{"arch": "inception", "translate": 0.06, "targets": ["patches", "centre pattern"], "num_classes": [4, 32], "weight_standardization": false, "kernel_size": 3, "stem": "deep", "label_smoothing": 0.1, "optimizer": "adamw", "learning_rate": 0.0026, "beta1": 0.9, "beta2": 0.95, "max_steps": 7500, "lr_schedule": "wsd", "weight_decay": 0.1}
Rows from block 6, named by matrix and row number. Each number is 200 + 40 x the weight over its row's rms, rounded and kept within 0 to 999. All counts start at 0. After the name is the row's rms in percent of the matrix's.
# b520: branch 3 second 3x3 conv (model.blocks.6.b5.2.0.weight, 128x128x3x3), inputs 65-69, a 3x3 kernel for each
b520.42,096,174,247,156,145,256,171,239,228,163,181,188,226,164,212,181,196,130,226,185,233,148,149,156,255,114,198,170,247,167,191,249,218,242,243,202,267,171,226,222,225,221,191,196,216,147
b520.43,099,218,215,230,213,243,179,237,204,217,214,208,101,186,202,136,180,169,223,236,230,207,246,209,269,225,251,193,281,290,211,216,172,250,215,226,251,115,236,256,190,151,203,200,221,217
b520.44,094,209,221,208,135,259,155,163,211,190,154,137,214,198,123,162,215,147,176,131,152,183,225,207,168,276,239,148,220,211,199,257,195,221,135,213,217,229,147,209,117,197,244,185,236,306
b520.45,108,175,179,204,199,152,244,221,179,225,201,115,199,227,181,273,180,154,241,166,194,173,200,201,269,144,224,191,185,211,210,112,147,141,183,240,223,232,196,206,259,196,218,187,202,199
b520.46,109,235,236,271,230,96,226,253,219,248,205,186,268,125,207,242,152,162,151,168,218,267,163,169,177,255,151,201,227,162,221,211,198,158,229,189,158,220,205,196,181,182,137,197,189,184
b520.47,119,96,183,147,252,224,259,158,213,199,180,216,132,215,208,186,192,216,142,217,211,164,267,217,236,256,226,200,168,181,208,227,202,200,213,184,185,176,233,219,184,228,233,254,252,232
b520.48,106,179,252,164,236,211,263,128,247,172,117,159,180,159,143,271,205,163,171,194,182,208,162,245,204,199,210,172,177,174,217,158,167,254,205,254,196,169,155,221,243,211,152,193,208,228
b520.49,104,221,207,223,198,220,165,211,160,205,242,154,221,227,215,166,174,222,179,232,198,202,221,240,189,175,235,228,165,208,225,175,181,207,110,168,172,227,95,224,208,182,240,133,196,248
b520.50,097,215,209,230,151,230,207,206,216,207,176,179,155,169,265,201,182,192,149,168,191,166,191,162,203,234,200,227,268,228,254,211,175,172,216,174,237,187,226,230,171,161,168,183,190,212
b520.51,104,191,248,252,199,167,248,199,220,157,181,179,229,216,96,162,207,185,126,172,183,277,215,210,135,161,241,167,262,241,205,172,185,173,183,248,247,225,213,237,210,179,232,197,147,242
b520.52,086,217,161,231,179,265,180,199,216,217,209,176,214,219,91,197,243,176,205,194,192,195,239,197,165,284,276,140,248,232,184,184,179,225,157,217,269,222,153,216,130,180,243,179,220,294
b520.53,097,235,211,255,152,277,186,202,232,207,191,216,179,189,222,179,235,177,211,198,181,135,207,184,210,238,229,240,224,218,265,267,210,214,230,207,292,216,224,196,220,235,220,169,209,276
b520.54,111,254,154,253,205,136,196,255,163,238,226,200,202,217,215,180,155,191,236,260,226,212,139,226,210,15,162,240,88,158,158,223,227,200,149,205,140,211,223,237,227,233,215,236,168,50
b520.55,102,165,185,214,184,181,187,207,222,207,169,199,179,194,194,273,168,140,277,128,277,188,216,171,196,199,224,230,265,241,208,244,140,161,186,135,264,213,177,209,90,197,184,121,184,214
b520.56,094,188,183,185,211,160,173,194,261,171,242,225,233,245,141,113,237,148,202,151,189,256,167,206,150,226,246,165,155,161,218,229,178,208,227,228,225,282,158,171,148,207,255,183,259,234
b520.57,101,230,260,203,244,299,215,240,266,210,183,152,156,181,85,164,204,148,203,180,195,192,256,252,185,252,250,210,242,253,250,194,177,210,239,264,260,214,155,172,111,177,240,160,225,270
b520.58,093,198,167,241,120,152,137,196,168,205,207,182,194,214,220,188,248,234,194,189,191,163,213,150,176,234,198,245,238,222,194,162,172,217,228,153,267,205,196,212,197,179,223,224,237,239
b520.59,091,226,255,230,201,230,198,226,299,226,188,224,189,212,116,135,223,172,192,206,165,169,237,196,174,256,271,209,207,225,222,219,181,226,226,244,220,226,129,206,117,176,251,186,276,258
b520.60,099,215,236,213,181,206,231,216,233,260,141,174,185,243,137,135,186,155,194,204,172,182,254,179,172,213,245,196,218,201,214,230,164,163,252,254,222,231,111,157,173,142,218,157,220,236
b520.61,094,218,215,215,178,238,191,180,219,215,187,179,194,222,78,237,215,161,228,187,192,232,217,212,203,284,246,128,255,165,206,235,132,190,167,210,249,215,181,207,103,233,244,180,256,260
b520.62,106,193,168,238,178,142,198,214,246,216,235,221,211,155,180,227,185,181,174,183,255,241,206,174,156,129,229,227,215,200,221,198,138,194,221,226,224,230,185,217,163,166,202,200,195,262
b520.63,105,200,188,171,223,178,159,233,252,239,144,154,189,193,133,233,235,167,206,153,165,159,207,180,187,204,204,212,251,222,211,205,130,145,240,208,184,262,226,100,186,190,182,133,184,182
b520.64,102,232,265,239,261,260,287,227,263,206,218,207,242,177,184,268,175,209,194,201,155,253,191,227,168,177,247,191,207,192,179,193,174,223,210,220,232,179,171,188,190,219,189,163,175,168
b520.65,098,267,261,213,295,155,255,250,213,248,204,192,199,204,196,178,149,192,143,186,185,240,147,236,174,194,124,209,200,187,219,233,195,185,235,207,182,229,199,204,202,187,187,192,182,119
b520.66,101,247,267,262,287,200,204,238,206,214,196,174,172,230,168,204,177,166,178,196,160,248,215,235,136,163,139,217,183,189,219,230,165,192,250,205,212,220,173,216,222,192,225,180,210,156
b520.67,102,247,274,196,274,219,258,235,246,229,198,234,255,233,187,217,239,223,218,109,175,213,185,256,186,216,222,111,182,211,205,199,206,214,145,163,220,267,193,194,212,222,182,167,186,173
b520.68,102,211,241,230,222,162,241,217,268,171,178,201,215,228,162,248,167,267,173,231,123,216,200,197,127,162,210,209,248,183,230,273,166,171,207,176,208,190,208,240,207,163,222,233,140,222
b520.69,095,223,256,228,270,285,289,284,302,310,225,249,209,160,221,225,163,200,195,192,194,201,196,176,188,189,239,223,261,208,259,250,200,232,270,253,258,195,203,191,193,219,160,184,216,187
b520.70,107,236,235,248,184,200,146,162,62,151,223,162,155,166,242,217,227,196,172,205,159,167,202,156,236,216,173,199,249,226,207,192,207,208,116,129,200,132,217,249,202,186,232,225,176,223
b520.71,097,257,281,218,209,184,226,233,252,248,201,243,195,151,224,259,147,177,177,183,220,221,101,171,230,180,112,180,162,211,206,263,207,176,237,188,140,190,224,201,242,177,177,184,120,127
b520.72,100,218,263,251,199,199,298,217,160,192,165,160,230,252,170,241,215,184,200,130,178,268,170,181,204,146,163,204,181,182,186,135,180,162,180,202,178,184,208,156,193,205,209,135,209,185
b520.73,102,201,180,152,212,167,222,210,248,252,181,209,219,241,158,195,239,171,293,293,193,230,229,212,154,222,190,192,187,205,244,207,219,186,242,153,237,213,133,240,149,198,234,211,238,243
b520.74,109,131,160,153,184,248,192,215,150,215,213,192,235,242,174,215,271,231,211,207,214,209,217,220,188,244,255,198,277,184,229,174,150,166,215,210,261,266,187,181,230,213,251,225,192,230
b520.75,101,180,243,203,115,202,223,168,212,190,220,120,185,199,162,229,221,219,241,180,157,164,196,195,184,191,248,196,222,180,225,191,186,207,156,137,230,201,178,177,196,189,191,229,215,198
b520.76,103,255,253,185,159,216,272,106,212,261,177,260,181,161,141,253,172,191,143,256,168,157,213,147,229,203,177,197,234,187,183,205,202,167,209,199,245,197,179,132,241,250,130,210,221,184
b520.77,099,272,231,215,194,149,209,224,221,275,204,194,183,183,155,233,130,155,240,230,230,223,150,190,225,190,173,131,216,202,198,203,192,182,203,189,190,232,198,225,218,169,175,151,169,94
b520.78,098,191,223,214,199,249,202,221,237,226,225,122,168,210,161,221,264,179,183,162,165,169,176,205,128,161,249,206,234,214,231,185,152,230,134,214,216,203,192,177,170,190,218,234,225,249
b520.79,095,187,159,238,139,256,180,180,165,224,200,148,241,216,156,200,247,219,190,205,174,179,220,228,175,322,245,122,208,163,168,195,194,218,97,149,254,195,201,208,103,196,229,164,218,221
b520.80,101,175,160,180,177,214,187,209,222,198,171,167,192,182,119,208,182,169,253,218,231,187,230,167,162,149,232,206,238,185,184,183,165,241,144,203,244,190,205,181,176,169,240,238,224,255
b520.81,090,236,245,254,228,352,232,272,220,276,202,250,188,189,131,245,264,193,133,185,169,216,227,192,144,273,254,216,211,217,199,181,155,196,189,198,203,217,141,226,156,175,234,174,184,268
b520.82,104,268,296,273,232,173,236,164,162,152,192,237,262,219,166,254,237,212,217,162,185,246,185,184,120,201,250,174,182,181,186,185,199,207,191,187,177,260,199,210,195,205,209,137,183,163
b520.83,102,275,247,276,248,151,278,242,196,261,206,169,207,178,149,204,212,196,166,257,186,217,214,173,175,115,158,200,216,196,218,207,208,186,282,217,185,201,186,210,173,183,189,203,149,153
b520.84,111,200,197,173,196,201,206,186,176,217,205,231,150,198,196,215,171,193,190,206,226,202,163,181,257,138,104,159,193,155,152,149,223,174,192,181,185,169,193,216,129,253,204,200,225,229
b520.85,100,170,259,219,222,183,226,169,226,199,180,201,166,205,142,199,203,175,195,153,162,263,201,226,215,149,182,195,185,174,237,203,201,227,191,224,235,54,236,247,229,238,225,184,186,226
b520.86,094,204,168,200,174,168,240,188,173,179,185,213,182,258,276,184,113,297,246,237,201,244,203,230,270,191,208,210,206,205,188,241,149,143,199,119,100,223,183,216,247,214,217,259,177,67
b520.87,104,243,192,237,224,104,180,189,225,224,213,150,181,174,146,158,183,137,206,180,227,109,154,155,192,267,172,187,187,167,185,194,205,177,150,196,190,254,212,177,225,184,181,197,199,199
b520.88,098,330,286,270,230,94,208,244,211,275,199,218,209,179,179,180,153,157,145,203,206,240,161,211,185,228,110,199,170,172,235,224,223,142,216,217,178,201,214,216,220,163,182,178,162,183
b520.89,114,181,225,190,198,255,200,128,205,158,171,134,152,206,209,216,195,186,224,152,165,163,189,248,235,202,224,220,241,235,223,187,217,208,191,222,218,220,211,164,222,236,232,188,261,248
b520.90,097,228,218,213,142,204,256,228,236,190,210,184,236,189,115,238,221,173,218,167,169,231,144,130,173,159,246,160,176,168,179,209,165,210,190,162,206,224,194,182,215,176,181,224,226,242
b520.91,092,193,207,180,224,223,179,275,197,211,230,226,129,139,220,175,225,189,132,201,193,147,202,113,234,252,217,172,285,206,270,246,215,217,222,180,239,92,172,261,230,182,195,190,214,224
b520.92,104,168,135,175,211,188,208,210,251,202,165,152,192,169,160,181,194,226,171,151,186,152,206,184,169,231,197,230,254,189,178,201,203,216,148,200,217,216,131,146,195,200,180,221,183,215
b520.93,098,177,206,180,154,191,126,221,197,187,241,159,218,238,147,184,271,196,219,196,229,200,194,199,130,240,255,170,232,196,189,160,166,240,138,183,246,232,165,201,135,186,231,196,245,264
b520.94,100,205,196,223,245,139,292,210,200,189,178,192,269,132,158,299,136,176,204,166,214,288,198,168,139,197,185,209,216,156,207,220,144,158,215,236,165,250,172,231,189,191,159,189,116,185
b520.95,112,128,156,247,154,236,250,225,242,190,183,167,201,174,226,202,226,218,183,233,161,170,252,199,138,166,185,188,191,193,170,183,184,214,229,186,180,178,254,227,231,257,203,204,194,164
b520.96,112,241,194,188,275,195,195,214,228,224,184,233,197,173,242,198,172,224,235,159,205,222,127,200,230,137,203,220,161,190,183,162,234,145,192,176,94,171,213,169,164,220,211,238,217,187
b520.97,099,238,243,199,226,161,147,221,157,114,193,221,163,169,128,132,207,209,191,205,220,161,160,154,158,221,228,169,179,167,170,164,178,206,181,180,164,208,194,252,203,131,236,224,212,190
b520.98,099,135,181,156,166,220,149,187,159,149,234,236,133,163,270,164,133,177,150,140,179,156,200,183,243,173,178,214,231,195,249,147,140,173,181,158,202,179,175,196,213,186,166,150,177,161
b520.99,096,250,205,239,245,216,241,244,218,268,212,247,166,122,190,199,159,156,140,172,223,229,218,158,232,236,202,238,220,164,175,229,186,236,220,225,246,190,213,212,183,161,202,209,192,244
b520.100,104,155,169,170,233,266,204,201,195,214,221,213,122,191,252,209,119,179,132,176,220,197,204,216,213,141,173,198,167,169,195,156,159,156,193,190,202,153,195,188,223,238,129,128,160,150
b520.101,110,233,79,210,173,161,159,274,91,235,159,266,191,124,256,191,138,212,261,171,222,216,162,233,271,135,187,222,171,203,154,187,145,157,137,200,153,224,215,175,258,221,187,184,218,172
b520.102,098,218,169,242,222,224,222,234,141,207,224,200,186,194,158,143,234,166,169,218,182,205,221,155,137,194,240,222,172,215,145,228,190,248,214,186,212,207,175,197,167,139,207,204,209,261
b520.103,094,220,223,221,283,168,215,205,212,204,197,163,248,252,193,274,210,265,260,205,170,198,243,217,257,177,214,232,143,207,161,204,198,218,178,189,153,236,140,207,217,207,235,198,164,182
b520.104,101,241,147,214,198,217,248,164,166,199,138,229,158,195,218,121,178,248,130,167,169,217,212,242,191,209,226,163,126,189,151,248,221,226,136,171,209,224,159,102,101,142,217,170,147,228
b520.105,104,177,182,170,219,218,244,221,284,235,173,214,264,206,212,308,148,219,213,235,173,239,266,222,169,141,193,169,165,184,178,190,190,187,219,198,179,212,150,218,161,223,236,109,161,146
b520.106,096,190,179,160,217,249,159,227,195,144,226,216,156,202,262,176,163,160,137,198,222,203,138,214,195,85,186,217,188,194,268,196,165,207,223,169,211,151,229,223,246,228,104,159,131,159
b520.107,099,197,187,179,155,212,182,214,164,207,201,242,146,194,265,194,194,166,180,215,229,185,228,169,233,233,209,214,235,226,246,138,152,184,165,172,241,140,191,211,199,145,159,146,176,220
b520.108,104,248,303,268,201,128,212,242,264,236,231,134,222,215,169,239,153,150,150,255,232,236,194,190,162,180,204,203,220,190,224,185,116,136,247,216,192,179,188,241,242,168,170,180,198,166
b520.109,103,217,223,215,190,232,257,162,218,242,182,116,167,276,181,192,195,210,215,195,99,141,282,195,164,220,226,169,200,193,199,196,214,155,180,180,201,224,85,211,119,137,212,156,162,196